{
  "model": "contrastive image-text model",
  "loss": "softmax",
  "embed_dim": 128,
  "encoder_patch_size": [4, 4],
  "text_encoder_norm": "layernorm",
  "text_encoder_fused_qkv": true,
  "residual_init": "none",
  "muon_scale": "match_rms_adamw",
  "momentum": 0.85,
  "nesterov": true,
  "orthogonalizer": "polar_express",
  "epochs": 24.0,
  "lr_schedule": "cosine",
  "final_lr_fraction": 0.01,
  "weight_decay": 0.01
}
Rows from block 7 of the image encoder of a small contrastive image-text model, named by matrix and row number. Rows with one number belong to one neuron. Each number is 128 + 24 x the weight over its row's rms, rounded and kept within 0 to 255. All counts start at 0.
After each neuron's rows are labels from the 100 images, of 14848, where the neuron reaches its highest value: "top examples" is what is common among them. Only what is clearly more common there than usual is listed. The data: rendered scenes of coloured solids on a plain floor. In brackets: how many of the 100, against the usual share in percent.
# fc1: MLP up (encoder.blocks.7.mlp.fc1.weight, 768x192), inputs 96-191
# fc2: MLP down (encoder.blocks.7.mlp.fc2.weight, 192x768, transposed), outputs 96-191

fc1.237 [152 170 115 136 134 127 137 175 103 159 124 168 120 160 169 128 182 144 148 103 134 143 136 138 158 164 139 119 158 116  99 109 156  98 189 129 139 121 152 121 127 148 134 165 109 148 117 148 104 159 168 109 158 143 140  73  85 101 176 147 120  98 144 166 132 145 145 120 172 127 129 157 113 150 159 101 133 134 150 139 144 133 115 101 107 107 129  88 125  93 126 118 125 153 166 146]
fc2.237 [ 96 135  92 172 121 105 121  97 112 162 132 128  99 129 140  92 117 146 169  91 169 139 116  95 100 133 152 157 109 120  84 145 145 164 178 135 124 132 107 113 128 142 103 100 106 143 124 131 159 130  91 143 100 155 104 128 157 127 195 118 174 154 129 105 118 141 109 146 127 103 108 114 149 111 111 141 124 128  95  96 135 130 102 127 125 128 120 130 144 143 118 168 130 122 123 109]
top examples: count: one (53 vs 19.6)

fc1.483 [133 162 119 137 101 167 111 113 160 146 103 133 155 151  87 112 122 113  80 163 133 139 148 149 125 126 103 120 119 134 129  70 122 129  97  84 110 145 116 119  88 101 126  99 133 123 107 158 143 116 158 123 161 141 123 107 125 121 109 122 133 142 130 106 163  63 147 134 115 172 129 164  92 167 143 120 107 131 118 130 148 130 151 149  97 149 138 110 135 134  99 159 137 138 137 157]
fc2.483 [122 134 108  82 123  98  99  91 152 135 161  78  94 130 150 130 130 149 135  93 148 124  78 133 133 147 106  94 129 135 143 147 109 145 144 164 124 154 141 156 120 146 102 119 115 124 119 144 146  79 149 153 126 103 113 172 113 119 161 110 142 108 149 107 194 142 133  96 172 138 121  94 117 141 139 125 117  98 138 111 152 153 111 105 100 151 188 150 120 122  76 153 127 101 130 113]
top examples: spring (78 vs 11.8); black object (66 vs 22.2); largest object: spring (50 vs 4.3); its colour: black (35 vs 8.6)

fc1.448 [175 121 108 124 151 108 120 110  93 125 145 134 167 124 162 135 155 141 164 105 104 164 126 106 115  93 100 162 104 134 155 100 143 131 154 161 127 153 157 149 130 124 138 143 100 138 146 110 156 165  89 156 157 134  96 117 154 132 139 110 158 145 147 139 119 129 154 116  86 112 136 139 139 132 138 126 123 168 159 127 122 111  91 115 130 143  65 140  84 126 153 118 136 139 160 125]
fc2.448 [120 145 115 156  87 102 145  99 155 171  96 125 155 122 114 103 102  90 100 116 136 156 142 112  72 121 119 126 122 105 122 162 148 151 128 170 150  84  70 133 122 139 136 141 110 107 156 144 150  78 114  92  79 157 149 151 125  94 123 111 111 113 116 156 146 110 144 148 161 103 122 140 116 120 126  93 158 135  91 113 137 184 137 168 122 145 125 125 133 141 126 117 108 119 157 114]
top examples: yellow object (71 vs 22.3); count: five (60 vs 20.3)

fc1.648 [158 165 144 118 139 158 160 146 156 110 136 139  93 177 118 140 142 116 115 116 142 135 140 144 124  98 133 110 144 112  71 172  90 143 109 159 184 134 129 159 146 135 134 120 118 171  80 113  73 103 144 150 132 132 132 150 108 153 157 102 104 110  88 111 145 105 149  94 148 163 157 160 106 120 128 133 129 127  95 107 132 155 125 137 155 143 170 144 148 136 152 148 145 107  93 125]
fc2.648 [150  99  94 122  67 166 199  72  93 155 116 150 120 139 121 121 128 129 123 115 117 171 111 151 124 110 135 134 120 133  76 137 119 143 130 184 131  76 111 132 127 139 121 140 108 118 131 149 132 128 125 115 157 156 145 123 120 147 124 141 160 103 168 149 145 149 112 132 129  90 166 163 114 125 147 120 107 108 143 152 128  79 102 115 136 125 138 103 142  96 127 118 162 153 131 154]
top examples: spring (39 vs 11.8)

fc1.526 [129 176 106 110  89 133 131 127 115 166 118 163 116 148 141 101 134 118 132 125 126 118 139 136 110 155 113 107 156 118 121 119 161 136 188 140 134 113 113 128 118 151 118 101 136 145 146 122 109 127 181 119 159 121 112 103 118 125 162 145 128 109  98 124 139 158 131 114 150 135 104 141 112 146 140 138 139 129 172 102 152 194 114 145 200 107 112  77 171  93 123 149 135 129 125 162]
fc2.526 [ 90 162 132 131 157 124 121 130 115  87 115 113  83 138 156 132 117 164 162 115 166 144 134 160 110 142 165 100 104 146 109 143 162 150 105 140 103 131 134 143 128 104 129 105 105 116 129 141 162 141 113 110 118 180 140 116 149 124 157 111 160 159 110 119 111 137 128 151 122 141 120 103 121 140 118 165 109 133 140 131 141 105  71 115 103 124  82 156 139 148 112 148 128 130 147  98]
top examples: count: one (43 vs 19.6)

fc1.411 [141 126 112 133 133 115 123 145 133 173  98 100 139 145  67 112 116 143 134 133 154 117 144 148 122 116  95 150 114 105 136 117 104 119 147 121  98  70 146 108 161 162 123 151 125 107 121 124 125 171 141 103  93 104 127 112 173  70  79 117 110 126 154 153 107 139 156 102 100 158 134 126 159 156 182 108 197 119 116 108 115 120 161 129 121 137 144 120 168 122 120 168 123 126 155 128]
fc2.411 [144 150 117  95  78 138  93 138  98  89 124 123 149 107 143 135  92 126 101 114 107  86 106 105 153 145 147 122 130 115  79 135 105 135 148  87 121 111 121  92 143 143 114 101 147 148 123 127 140 149 105 154 128 121  88 164 100 166  96  99 146 141 124 112  94 118 126 137 107 168 139 153 102 147  92 125 107 134 141 149 145 174 134 151 147 151 163 117 125 106 118 148 123 135  96 141]
top examples: spring (47 vs 11.8); largest object: spring (25 vs 4.3)

fc1.739 [141 169  39 129 103 131 106 100 139 134 110 116 139 145 121 117  91 148 151  85 108 118 138 159 140 157 150 136 179 115 156 104 115 143 149 151 119 158 148 151 112 154 131 134 137 143 114 193 134 126 128  66 141 136 172 146 118 161  99 136 156 139  90 137 141 142 105 135 157 135 129 142  94  98 132 180 133 101 119  97 115 139 149  81 138 119 131 124 125 103 148 139 114 132 133 129]
fc2.739 [100 140  87 111 116 106 146 137 103 118 178 167 112 170 143 141 139 186 124 112 156 166 176  87 133  97  98 122 139 135 105 125 180 120 112 128 124 113  89 128 133 137 139 138 140 167 138 153 139 143 187  87 138 164 105 118 131 108 171 157 106 128 145 148 174 158 130 160 151  95 130  66 151  96 125 118  90 148 159 100 171 125 113 129 126 131 140 107 139 115 110 148 150 126  97 134]
top examples: count: one (47 vs 19.6)

fc1.125 [152 160  89  96 111 103 138 113 141 110 124 144 142 151 118 146  99 131 114  88 125 120 131 144 138 166 173 149 123 133 125  97 147 159 155 158 156 139 126 106 125 137  95 114 152 123 117 196 122 120 142  15 152 117 175 108 131 137  62 130 117 129 103 101 129 113 147 122 147 139 111  91 170 168 151 158 118 111 148 130 140 119 138 128 119 124 122 112 125 105 140 140 119 135 138 101]
fc2.125 [ 94 159 103 134 135 125 168 157 123 144 117 124  97 162 100 145 139 177 138 114 142 132 132  84 133 137  91 140 129 137  83 119 167 129 135 127 133 151 122 152 128 126  80 144 142 135 137 158 147 147 160  86 187 165 149 121  99  97 159 128 118 130 129 125 135 132 121 155 159  94 105  88 136 136 105 122  99 179 153  96 191 135  82 113 122 134 108 112 157 100 108 139 128 147 105 142]
top examples: count: one (63 vs 19.6)

fc1.211 [189 151 144 103 145 102 187 114 171  82 124 142 141  95 135 108 129 148 115 166 123 121 111 154 118 123 101 161 113 102  96 178 124 140 140 149 100 108 116 124 132 155 136 188 119 163  88 121 108 169  88 144 104 166 163 155 106 139 120 104 130 126 114 138 122 109 137 155 147 148 149 148 111 126 106  87 100 137 149 124 130 144  97 131 141 117 124 120 142 133  96 130 149 166 164 104]
fc2.211 [109  90 133 135 159 119 154 128 150 116 106  92 109 126 119 125 129 120 116 116 134 145 106  98  71 131 130  95 110 156  99  96 120  87 121 116 136 139 157 156 148 120  78 113 148 146 150 151 105 125 160 142 130 111 118  91 149  83 155 151 115 146 127 107 144 136 134 101 118 122 122 128 163 157 183 115 149 126 151 150  89 117  98 105 181 145 127 112 127 148 125 122 131  97  99 104]
top examples: spring (44 vs 11.8); star block (31 vs 11.7); largest object: spring (25 vs 4.3)

fc1.715 [106 119 212 112 114 138 124 129 129 144 112 130  99 142 123 123 155  98  88 138 111  95 139 137 141 105 118 139 141 133 116  90 161 111 155 139 144 134 139  92 147 110 158 144 135 175 131  89 111 135 147 141 114 140 164 165 133 119 196 149 120 138 104 107 126 125 149 129 150 125 126 192 165 177  60 128 167 155  85 141 111 151 111 144 132 115 104 112  91 123 148 129 105 131 141 156]
fc2.715 [165 171 135 115 142 105 143 108 106  69 164 129 157 121 162  71 115 129 104 125  89 105 121 111 146 139 136  80 155 107 143 122 101 102 149  99 125 134 165 129 137 121  84 191 101 169 132 156 126 139 116 136 144 105 132 119 110 118 121 145 138 181 153 135 155 123  85 135 127 127 131 157 147 123 128 150 141 107 111 159 135 145  77 122 145 129 172 148 107 114 140 135 129 114 117 143]
top examples: yellow object (63 vs 22.3); octahedron (37 vs 12.1); pyramid (30 vs 11.4)

fc1.294 [152  67 147  90 116 135 141  75 139 110 156 107 118 127 170 102 168 111 158 138 157 100 113 120 164 146 135  97  91 135 121 100 200  87 146 152 107 107 130 136 134 132 132 160 125 103 122 146 132 149 137 145 135 156 133 132 128 176 157 139 150  89 140  91 114 170 123 117 167 116 121 117 130 176 166 160 150 122 128 103  88 140 123 160 173 123 127  98 113 123  87 103 121 146 118 150]
fc2.294 [137 135 166 138  82 141 170  71 102 148 131 116 128 134  87 151 118  99 111 105 129 149 167 158 126  99  96 143 124 116 135 161  99 127  80 100 112 150 125 165 106 135  77  79 148 154 136 112 152 120 102  82 134 123 102 142 164 143 169 136 135 125 111 148 139 113 158 117 105 101 121 139 168 131 104 157 126 106 155 155 142 125 147 142  93 182  94 127 135 103  93 148 157 138 164  99]
top examples: spring (68 vs 11.8); light from behind the camera (54 vs 24.9); largest object: spring (46 vs 4.3)

fc1.344 [124 114  74  94 110 116 129 181  91 111 143 154 118 131 110 104 104 118 111 116 149 181 129 149 148 134  84 135 106 153 130 125 150 105 127 122 147 114 132 169 107  87 152 122 119 119 118 120 150 172 185 150 148 145 153 146  94 131 160 118 192 115 166 136 114 117  97 131 110 184 185 108 106 149 146 159 115  77 105 116 112 151 131 146 115 109 127 154 125 119 126 138 136 152 161 139]
fc2.344 [145 189 138 135 166 120 128 120 104 112 137 152 141 164 116 130 133 150 141 115  86 148  83 120  92  90 157 147 149 133 132 135 142 122 159 149  78  83 124 146 115 136 159 163 138  95 150 164 119 138  84 126 111 148 121  95 117 153 197  92  94 100 125 134 139 155 134 181 165 135 107 123  90 163 131 106  83 165 148 130 134 113 126 143 136 141 111 108 129 133 122 129 137 126 119 120]
top examples: spring (39 vs 11.8)

fc1.97 [187 112 126 123 147 149  92 170 110 132 115 154 140 124  81 138 119  85 114 141 127 114 130 138 130 120 131 164 136 145 160 114  80 150  91 123 118 144  98 115 122 102 100 117 110 119 179 181 135 127 141  72 145 102 116 110 117 148 126 114 112 177 147 144 115 151 155 121 164 107 110  78 133 116 166 135 118 144 168 115 167 120 120  92 160 117  91  60 112  97 137  97 137 110 152 126]
fc2.97 [109 130 102 141 175  90 144 109 162 116  86 146 155 141 137 142 165 158 124 121 125 139 138 107 122 156 119 102  67 145 100 122 112 165 137 131 122 149 141 133 121 140 134  94 159 130  88  97 139 149 106 126 129 188 150 131 126 153 152 127 120 140 123 136 159 133 121 157 106 142 158 182 132 137 103 165 124 141 113 159 131 162 110 184 123  87 144 111 157 125 139 131 123 129 154 149]
top examples: count: one (47 vs 19.6)

fc1.180 [115 119 105 130 116 144 151 106 111 158 129 104 106 171 112  91 143 111 151 135 132  94 136 138 121 125  73 117  69 139 133  68 110 116 107  89 150 146 130 130 113 129 142 101 119 139 128 104 132 140 107 159 112 133 130 113 136 154 202 132 119 147 155 148 115 137 141 160 129 146 137 116  99 129 150  99 139 160 158  89 105 170 111 104 115 111 120 140 120 127  86 125 107 130 137 116]
fc2.180 [112 129 115 125 152 117 173 146 164 143 158 123 148 111 131 119 142 116 125 123 146 105  95 130 174 153 161 113 163 190 162 143 168 154 120 146  96 161 131 116 112 157 121 125 145 123  92 115 148 139 125  66 132 103 142  86 128 173 129 160 105 136 137  89 162 102  97 125 107 149 119 105 112 126 176 127 115 150 112 132 180 137 104 136  89 123 145 139 147 108 146 137 145  92  86 112]
top examples: spring (48 vs 11.8); largest object: spring (32 vs 4.3)

fc1.472 [104 177  79 125 159 125  98 116 104 124  89 119 120  96  98 110 122 132 128 118 141 113 123 133 162 103 130 135 121 111 138  94 156 115 171 140 107 146 154 121 138 116 127 131 147 125 122 185  98 128 123  59 127 138 104 111  83 182  90 129  82 121  80 108 129 134 130 121 173 127 136 121 144 128 111 131 101 147 172 117 118 110 115  97 124 130 179 111 124  95 141 170 128 141 169 133]
fc2.472 [108 120  93  89 108  59 147 154 145 138 136 132 120 151 145 115 147 161 151  81 115 134 160 118 129 136  96 133 131 125 133 112 132 126 133 132 134 134 119 121 149 141 113 118 148 122 157 171 147  96 146 114 148 127 154  94 161 102 160 132 184 151 177 188 147 144 148 155 109 131  75  86 155 149  97 116  98 119 159 105 139 150 149 132  89 137 112 159 148 118 138 120  93 122  95 183]
top examples: count: one (60 vs 19.6)